config.yaml
model: "image classifier"
dataset: "rendered made-up planets"
train_examples: 195000
image_size: 24
crop_scale_min: 0.8
horizontal_flip: false
translate: 0.12
targets: ["kind"]
num_classes: 7
arch: "vit"
norm: "layernorm"
norm_position: "pre"
hidden_act: "gelu"
mlp_ratio: 3
head_dim: 32
fused_qkv: true
bias: "none"
qk_norm: false
parallel_block: false
inner_norm: false
patch_size: [2, 2]
layers: 16
width: 256
positions: "relative_bias"
pooling: "mean"
label_smoothing: 0.05
loss: "cross_entropy"
init: "kaiming_normal"
residual_init: "zero_last"
optimizer: "soap"
beta2: 0.999
learning_rate: 0.0018
beta1: 0.9
shampoo_beta: 0.999
eps: 1e-08
precondition_frequency: 16
max_precond_dim: 512
one_sided: true
adamw_lr_other_params: 0.002
max_grad_norm: 3.0
ema_decay: 0.999
max_steps: 12200
batch_size: 128
epochs: 8.0
lr_schedule: "constant"
warmup_steps: 1220
weight_decay: 0.3
adamw_weight_decay_other_params: 0
Rows from block 2 of a small image classifier, named by matrix and row number. Rows with one number belong to one neuron. Each number is 500 + 50 x the weight over its row's rms, rounded and kept within 0 to 999. All counts start at 0. Numbers have three digits each.
After each neuron's rows are labels from the 100 images, of 14976, where the neuron reaches its highest value: "top examples" is what is common among them; "lies over" is the class under the peak. Only what is clearly more common there than usual is listed. The data: rendered made-up planets. In brackets: how many of the 100, against the usual share in percent.
# fc1: MLP up (model.blocks.2.mlp.fc1.weight, 768x256), inputs 74-110
# fc2: MLP down (model.blocks.2.mlp.fc2.weight, 256x768, transposed), outputs 74-110

fc1.549:573515522451438499465489470499535447555468496508432527481469485525561524534444586460351469501528443459549540499
fc2.549:431481469527435518517484540458605539383526444458504504411397470450558543471510488542503479429505502509571386427
top examples: lava world (100 vs 14.7); crescent (70 vs 24.6)
lies over: planet (79 vs 22.3)

fc1.160:568532491576453527513498537539521382574494505399459540443489517510500575471510539515532583470433510462491430520
fc2.160:540517505494409551427500535488418455548491508539528467530548472508527477634484457555554434487525523595511536522
top examples: glowing rim (69 vs 40.1); ocean world (62 vs 14.4)
lies over: planet (77 vs 22.3)

fc1.742:555602461523530547483523538426540436475516553404538457510548534430600529477495498468417536557565527520488380589
fc2.742:486481546513452434530518542454582536515463477561507479530459507504541530569474392543500567513458467504504512484
top examples: lava world (100 vs 14.7); crescent (72 vs 24.6)
lies over: planet (91 vs 22.3)

fc1.730:530537511416388519546500438453599563566547483489503551488483498461531479556528499497411481460574459484533435493
fc2.730:489575390518468477531531458566548409483460534495504544471456450435497557475507515525578483436509525464539553468
top examples: lava world (96 vs 14.7); half lit (50 vs 24.8)
lies over: planet (70 vs 22.3)

fc1.192:497448529508569445498432457509446479510439510514439461476507554562531561452503533438527413555544608542479448543
fc2.192:466519557458432487563549461480514500549549480492483530492445403526412480485502482521476553402432425516499502457
top examples: ocean world (78 vs 14.4)
lies over: planet (97 vs 22.3)

fc1.758:427548502547511508533479467534521424514480516441473470510581487479534520486536538558597500513534516533550478536
fc2.758:490581508532485538511514531455475550508474552529512506482469510484493515582487494516630460544529501575509410510
top examples: crescent (87 vs 24.6); glowing rim (75 vs 40.1); desert world (40 vs 13.8)
lies over: planet (100 vs 22.3)

fc1.480:566577451461507575512460481481508520517476433434465473453526512494480607432489451584587587536512548597498455552
fc2.480:507457458500479515540527514555516554519485515506470523505459499572538465517566506471572512526553493486430493533
top examples: ocean world (100 vs 14.4)
lies over: planet (100 vs 22.3)

fc1.198:519455522548539412545552455495513436517512542459436502595502545456390373501436581526383563434553464463470510501
fc2.198:430489600487484487504568569495503494479468504498473533490463530485534537548570503500534441439560534505475414487
top examples: glowing rim (70 vs 40.1); lava world (63 vs 14.7); ocean world (37 vs 14.4)
lies over: planet (61 vs 22.3)

fc1.727:579516534507437542492422576546540434616575534542502471489452497557554529542463557498462501479576466444515535459
fc2.727:459481512498584478531497579425489503404379467465458493519489493430505407536499478493477475388424454433562437479
top examples: lava world (99 vs 14.7)
lies over: planet (54 vs 22.3)

fc1.83:517541549520487593511465520546522524503467550501469548510468437458560474446497543487609549554491527486482537568
fc2.83:409464585512480618576549407485451511474560451513503491477402466426600495560463578453465521547503477480502556560
top examples: lava world (100 vs 14.7); crescent (54 vs 24.6)
lies over: planet (93 vs 22.3)

fc1.714:594503522449491531488464499525475450472519559447493490508491488406433462561443448493609535483531570469516700496
fc2.714:614444473539527485467392507511518535508524589499505475541509463519424594506553508454504511540418469476494472500
top examples: banded gas giant (78 vs 14.4); full (53 vs 25.3)
lies over: planet (100 vs 22.3)

fc1.210:470414477515531516536467516564530559440498469445411446517428432483630557419442445488485491488523451469524493481
fc2.210:560596508576435448564535543464446493595474531471551459499575485505382549553456557498553456568469476492558506510
top examples: desert world (76 vs 13.8); half lit (60 vs 24.8)
lies over: planet (90 vs 22.3)

fc1.207:547487470408526549502486448505488518384518462449440504543479443547516528540430504432537564558531540411492555600
fc2.207:426492480532493456453485513494485492556499508531526583393507541488480526538564557484474428444450487584500414435
top examples: glowing rim (71 vs 40.1); lava world (67 vs 14.7); kind: desert world (33 vs 13.8)
lies over: planet (85 vs 22.3)

fc1.351:510486488514494478545479526469590583501530524432528494434502500534478491440516448508544448487504528593455455504
fc2.351:548441573536531517472408569491542488439552493571407410500433418500444427489464482524521498512509498468576562428
top examples: rings (69 vs 33.7); ocean world (60 vs 14.4); lava world (40 vs 14.7)
lies over: ring (60 vs 2.5)

fc1.171:466496581485552521492503467469497476468478478545487535416374511466506500518468640479568468520559554473504506538
fc2.171:503465597505522394505470501528471482485499486519438534426495389537488474518489487466435580492449494523471418475
top examples: polar caps (100 vs 26.6); lava world (98 vs 14.7); full (65 vs 25.3)
lies over: planet (74 vs 22.3)

fc1.612:470597505540462561498541453445469439628444514488412464535479455500560431436469585457513568539492596453546402464
fc2.612:401490516570423503399501569489530498515466459504516470382452388504567414484525481475396460443500548520456417498
top examples: rings (66 vs 33.7); ocean world (57 vs 14.4); lava world (43 vs 14.7)
lies over: planet (57 vs 22.3)

fc1.525:594492453387523493476488520470427465401509549539434510494580456490509471501496525508476532497494504494493570468
fc2.525:518456523542428537479506451513563495524539485449558468439448542493439507478498524452542462470422527478502490404
top examples: cracked ice world (61 vs 14.1); half lit (51 vs 24.8)
lies over: planet (98 vs 22.3)

fc1.616:482547459566528472422494468484569578521470521510494413485480502465477550541505592521425444459590549433530540522
fc2.616:469488418426465517420488475503475408508492449493515518543531465570482480481521471496557595505375509599491476385
top examples: glowing rim (88 vs 40.1); ocean world (33 vs 14.4); desert world (32 vs 13.8)
lies over: planet (87 vs 22.3)

fc1.609:442544545504513500452515466566540475552592507568464566455571453492551474513442568495533419502492488450522574474
fc2.609:505497461537461553547510590565567534506464377459439609539567518431520546559499491468478430546467506471544534479
top examples: ocean world (100 vs 14.4)
lies over: planet (94 vs 22.3)

fc1.163:576569575463497571563501481497494428462492453493475528509643482454551499495543551522487566463501504473450513540
fc2.163:517527465504512524463504423475579545496516493498549521397454516459420557466485530489549447434523515537493519443
top examples: crescent (90 vs 24.6); banded gas giant (51 vs 14.4)
lies over: planet (100 vs 22.3)

fc1.524:526491498555537515413473452449436551446477432380490460560562515436479472478593418495477458536473512584521475576
fc2.524:436493403494437498551620550452456539429392448470498499508538487546537463532499565441565503505477525498550395481
top examples: ocean world (84 vs 14.4); full (53 vs 25.3)
lies over: planet (100 vs 22.3)

fc1.556:408554500487534524528486477490524481434499385518522476370504534466511504520515494516514594525477583596507482471
fc2.556:482532522462463441492464500601558540534453558508461525474563482507479555415513520475529498549569395512462456576
top examples: ocean world (100 vs 14.4)
lies over: planet (100 vs 22.3)

fc1.417:501516525480462533486462561484533491550469486403439508397499455488463603447538482476465417454439458511505454616
fc2.417:444521579505466455506468498524437519530463550606514499535393506566583477560432524587589496572529498510519566492
top examples: glowing rim (71 vs 40.1); crescent (70 vs 24.6)
lies over: planet (100 vs 22.3)

fc1.639:531495528498507536570450510484484578569536508426477478475532501499500508469492557479535563522543510515482463491
fc2.639:591535494454465478484413465447487503512528503525536448419448464557546530473460516555556455448487469500511467572
top examples: lava world (100 vs 14.7); glowing rim (90 vs 40.1)
lies over: planet (99 vs 22.3)

fc1.498:511510562473508547516467505507523558492477602539481520508541491438564511497467464467603498549501563424452528559
fc2.498:447454609537461588583525451497502509486576483543482485461451499423568566540493527438471490518497466415509604528
top examples: lava world (100 vs 14.7)
lies over: planet (91 vs 22.3)

fc1.564:608500543484518556523433485477489460526536577472488531490479544355444422550453436460580554485523515471535608547
fc2.564:580486481509499519453416471521528539498544583460557460588467475573422590525553539491555488541439497427493503472
top examples: lava world (73 vs 14.7); full (54 vs 25.3)
lies over: planet (100 vs 22.3)

fc1.576:488511510495547474516534463512414484509478587541483513428527445486569500540528592531558468533566502502435508475
fc2.576:379500469505517489459497508406503560491507477497516527509419525470531444476503531536403406538442504570573442520
top examples: crescent (71 vs 24.6); cloud-covered world (58 vs 14.5); banded gas giant (35 vs 14.4)
lies over: planet (75 vs 22.3)

fc1.722:586534558405518551512508505488478435455502486519459525508646477453540477500530544501446566465489517485456538498
fc2.722:518470489513484536465500431488592521492528475483567496402446519460422529464470531449543451417469521499484498412
top examples: cracked ice world (83 vs 14.1); crescent (81 vs 24.6)
lies over: planet (100 vs 22.3)

fc1.573:565536520441488532499489458487439411471443513538490524469631507474560476535539545546517546508537505460427560508
fc2.573:451474440516499466431504468456601503504512497465543550425430505462422585446496559498513437433463513564519521459
top examples: crescent (87 vs 24.6); banded gas giant (78 vs 14.4)
lies over: planet (100 vs 22.3)

fc1.724:519620469410535533443378502413539500519471450493529468508522566473572477443473526502542406467528598497560433462
fc2.724:516446498522460514599489495517444517510463501455460516514450408540463526521529506506427551520522439461423549484
top examples: glowing rim (92 vs 40.1); lava world (77 vs 14.7)
lies over: planet (70 vs 22.3)

fc1.330:555532498491381488509511468530608523549518486497497486499414468432529535574545491498458438451593448451473448558
fc2.330:505564412484444485471519446504572387462364554485444511474455486419489493505460476548542483478507525420526450522
top examples: lava world (100 vs 14.7); crescent (70 vs 24.6)
lies over: planet (67 vs 22.3)

fc1.469:566458442438512469496527502482426479448533528518470481439565421503506480522470526450414522484454540508492565471
fc2.469:542483515563474547469470445498559497528568482467552488477452557485459503521520543488491482506430532448504526421
top examples: half lit (62 vs 24.8); banded gas giant (57 vs 14.4)
lies over: planet (93 vs 22.3)

fc1.305:508548443441525462603441518503527478500561560523513524453514487462492465407503443494588458530519578554484475530
fc2.305:518430491487461481458477487522559496435487531620432501520526358465471503469450530518491518529476491540553551476
top examples: lava world (100 vs 14.7)
lies over: planet (59 vs 22.3); ring (33 vs 2.5)

fc1.620:474512559531465485456482529530528571407502444439474485504448423459421551454472476473525453483472558527510479476
fc2.620:516509590508428446488428463425459446516485491472544491447442548614502465557518498520582555553477472455494484432
top examples: banded gas giant (90 vs 14.4); crescent (88 vs 24.6)
lies over: planet (100 vs 22.3)

fc1.636:498506466503474528571477491417541565484493473415429518382501524405476537420520520506483440510455532547430408548
fc2.636:417504619510463486473464509510432548531433542588498426507377436555614493526452449584542509547560509431479508517
top examples: glowing rim (97 vs 40.1); lava world (95 vs 14.7)
lies over: planet (99 vs 22.3)

fc1.453:588528513557467570411390493428553509525446514484469471510544341467599415517414590507553525509504540600558499536
fc2.453:494449516470452469442517510510527500530490462506506461539479563604395547554468521494553448519452395521502520419
top examples: glowing rim (91 vs 40.1); cloud-covered world (76 vs 14.5)
lies over: planet (56 vs 22.3)

fc1.485:479530557472470527477430551532560486545541480432476482449530449513475551444552501506514402482455427531531432580
fc2.485:468512595529461491515474512489452500574463555553506484529429523561546447560428544592605478566508526475524470502
top examples: glowing rim (96 vs 40.1); lava world (79 vs 14.7); crescent (65 vs 24.6)
lies over: planet (99 vs 22.3)

fc1.338:466556512527550483553460489517490434532497530437434488477554426483544521526539547561575482531531481528530474509
fc2.338:436578497527505538484511538465479542515485560553535526512433533482499460550471525508580431563524527611531423521
top examples: crescent (68 vs 24.6); glowing rim (67 vs 40.1); lava world (39 vs 14.7)
lies over: planet (100 vs 22.3)

fc1.22:443461520530541452467487537463466492466443505467492479460542489462566478487423432525530524525538527470552448508
fc2.22:496452473392482473516459527535510573449470420525549549486502442527534500511522454513564489499466510559490575443
top examples: ocean world (100 vs 14.4)
lies over: planet (100 vs 22.3)

fc1.313:550514470464536459526429529521543523449552478440489569457449498523539538469470516517448534453552493448461488475
fc2.313:531524517567451515427540494492506488529416474509489466466594491523413515494473460488508464444547435485550485536
top examples: ocean world (84 vs 14.4); rings (81 vs 33.7)
lies over: ring (75 vs 2.5)

fc1.628:475446533520553423499425459503442474537456505539441462496493547565542543471511543425522416554554578548469458562
fc2.628:492516542448452487567527462480503495528549457487493523474473409511420501473501469510474540402407426528495502465
top examples: banded gas giant (39 vs 14.4); desert world (33 vs 13.8)
lies over: planet (97 vs 22.3)

fc1.363:581544502394506521461478513443471464426529555536417532514580460509529468483507532516513552487488494486487595458
fc2.363:500446516526430502468536499524557521515530468466560509426436551479449492488486526451555460476459510512513476379
top examples: crescent (60 vs 24.6); cracked ice world (57 vs 14.1)
lies over: planet (99 vs 22.3)

fc1.537:490511512505532508544421518497498527584455454434452578495552498555476587474537501487533491462463552464478550495
fc2.537:450641609419513466522457480539526475568531434532496452410501502538465498470483439564541456484459530421481493495
top examples: ocean world (99 vs 14.4)
lies over: planet (69 vs 22.3); ring (30 vs 2.5)

fc1.501:489565460489529555577514436470592476537453508560501408514478468407508493582555576522580516525541509452489402425
fc2.501:409519537553468375428474486494480571513537453524590587461402421491505456469495522514368485579470514547494482490
top examples: crescent (97 vs 24.6); cloud-covered world (69 vs 14.5)
lies over: planet (100 vs 22.3)

fc1.315:476488463534483469469531555492446554412482459491520511514398418518472544483495546483500433511498584475490509501
fc2.315:567449549534468446425409460409532520510492563482522535433467509614450475564538494482532524567454443511539487452
top examples: crescent (90 vs 24.6); ocean world (65 vs 14.4)
lies over: planet (96 vs 22.3)

fc1.59:438547472492481562450427463617443530555476426456522536439549530505535561482479500474496533512525497472501505367
fc2.59:571510440425437506458469552521574612475438413434488523448496551470420514487530491487559454496531483540439488477
top examples: ocean world (90 vs 14.4)
lies over: planet (93 vs 22.3)

fc1.600:498508493443506509536538486519534479568453544552478503469440482482571519498447643548598492525597546478459539452
fc2.600:449465491473510457466482548401528534474458441485494509495476499501569449469505485530387430506441504570571418537
top examples: crescent (91 vs 24.6); cloud-covered world (88 vs 14.5)
lies over: planet (65 vs 22.3)

fc1.378:538523543541491528551487500473538476554488443507502424451446531405474493600597565478527579507508542464499438448
fc2.378:445599456513415444448474438512522582484470426530626591426394462581477422522418506513449437602427510584486455461
top examples: polar caps (84 vs 26.6); lava world (78 vs 14.7)
lies over: planet (84 vs 22.3)

fc1.419:476533496524506475469470535510496535380472434416501507467519469483465607481490485449484507502474529534491508492
fc2.419:546458601491424536496403444479506435528551499480522489416467497552480459492523500502591515478502459444487478463
top examples: banded gas giant (91 vs 14.4); crescent (80 vs 24.6)
lies over: planet (100 vs 22.3)

fc1.646:556523458445503604480476493514518512479511480502520512419556493490545526482567458464531543512574570568504474515
fc2.646:593491492509463540534552519547514505451492495495530548447505484508549480499570540486544522514601551435458588546
top examples: ocean world (100 vs 14.4); full (51 vs 25.3)
lies over: planet (96 vs 22.3)

fc1.497:591496503524450500444524505511592513490535504415486489555497459459576585426430485565502519450427491541471453477
fc2.497:470490469580434490477502513496525554439457484511569552479434531517546414475413492614566434518516501541455447465
top examples: glowing rim (77 vs 40.1); lava world (76 vs 14.7)
lies over: planet (72 vs 22.3)

fc1.542:580520528403520537499513495482447422452506510538449516472663464460527467504524553504454568476498516496453548480
fc2.542:504465489531472531456497442495606510500532482471567513417434535466432537464482534463532444433456531499501508428
top examples: crescent (73 vs 24.6); cracked ice world (64 vs 14.1)
lies over: planet (100 vs 22.3)

fc1.387:515582501540500456495453486508427568514499537520491492484579501517410358559471532477514622444563454505489509488
fc2.387:398493513443553546491535513495454477405542502449570519395406503514541554457586460528481441567520562486487458495
top examples: ocean world (76 vs 14.4); rings (67 vs 33.7); full (60 vs 25.3)
lies over: planet (75 vs 22.3)

fc1.310:505477508534524522542475632495516546525569508510408574415554500478500427503520474544579487484566409567458512485
fc2.310:538471496470430541456486492523468487480544411500437532466457410512513476427433566475519474523485480513641558448
top examples: rings (85 vs 33.7); ocean world (59 vs 14.4); lava world (41 vs 14.7)
lies over: ring (79 vs 2.5)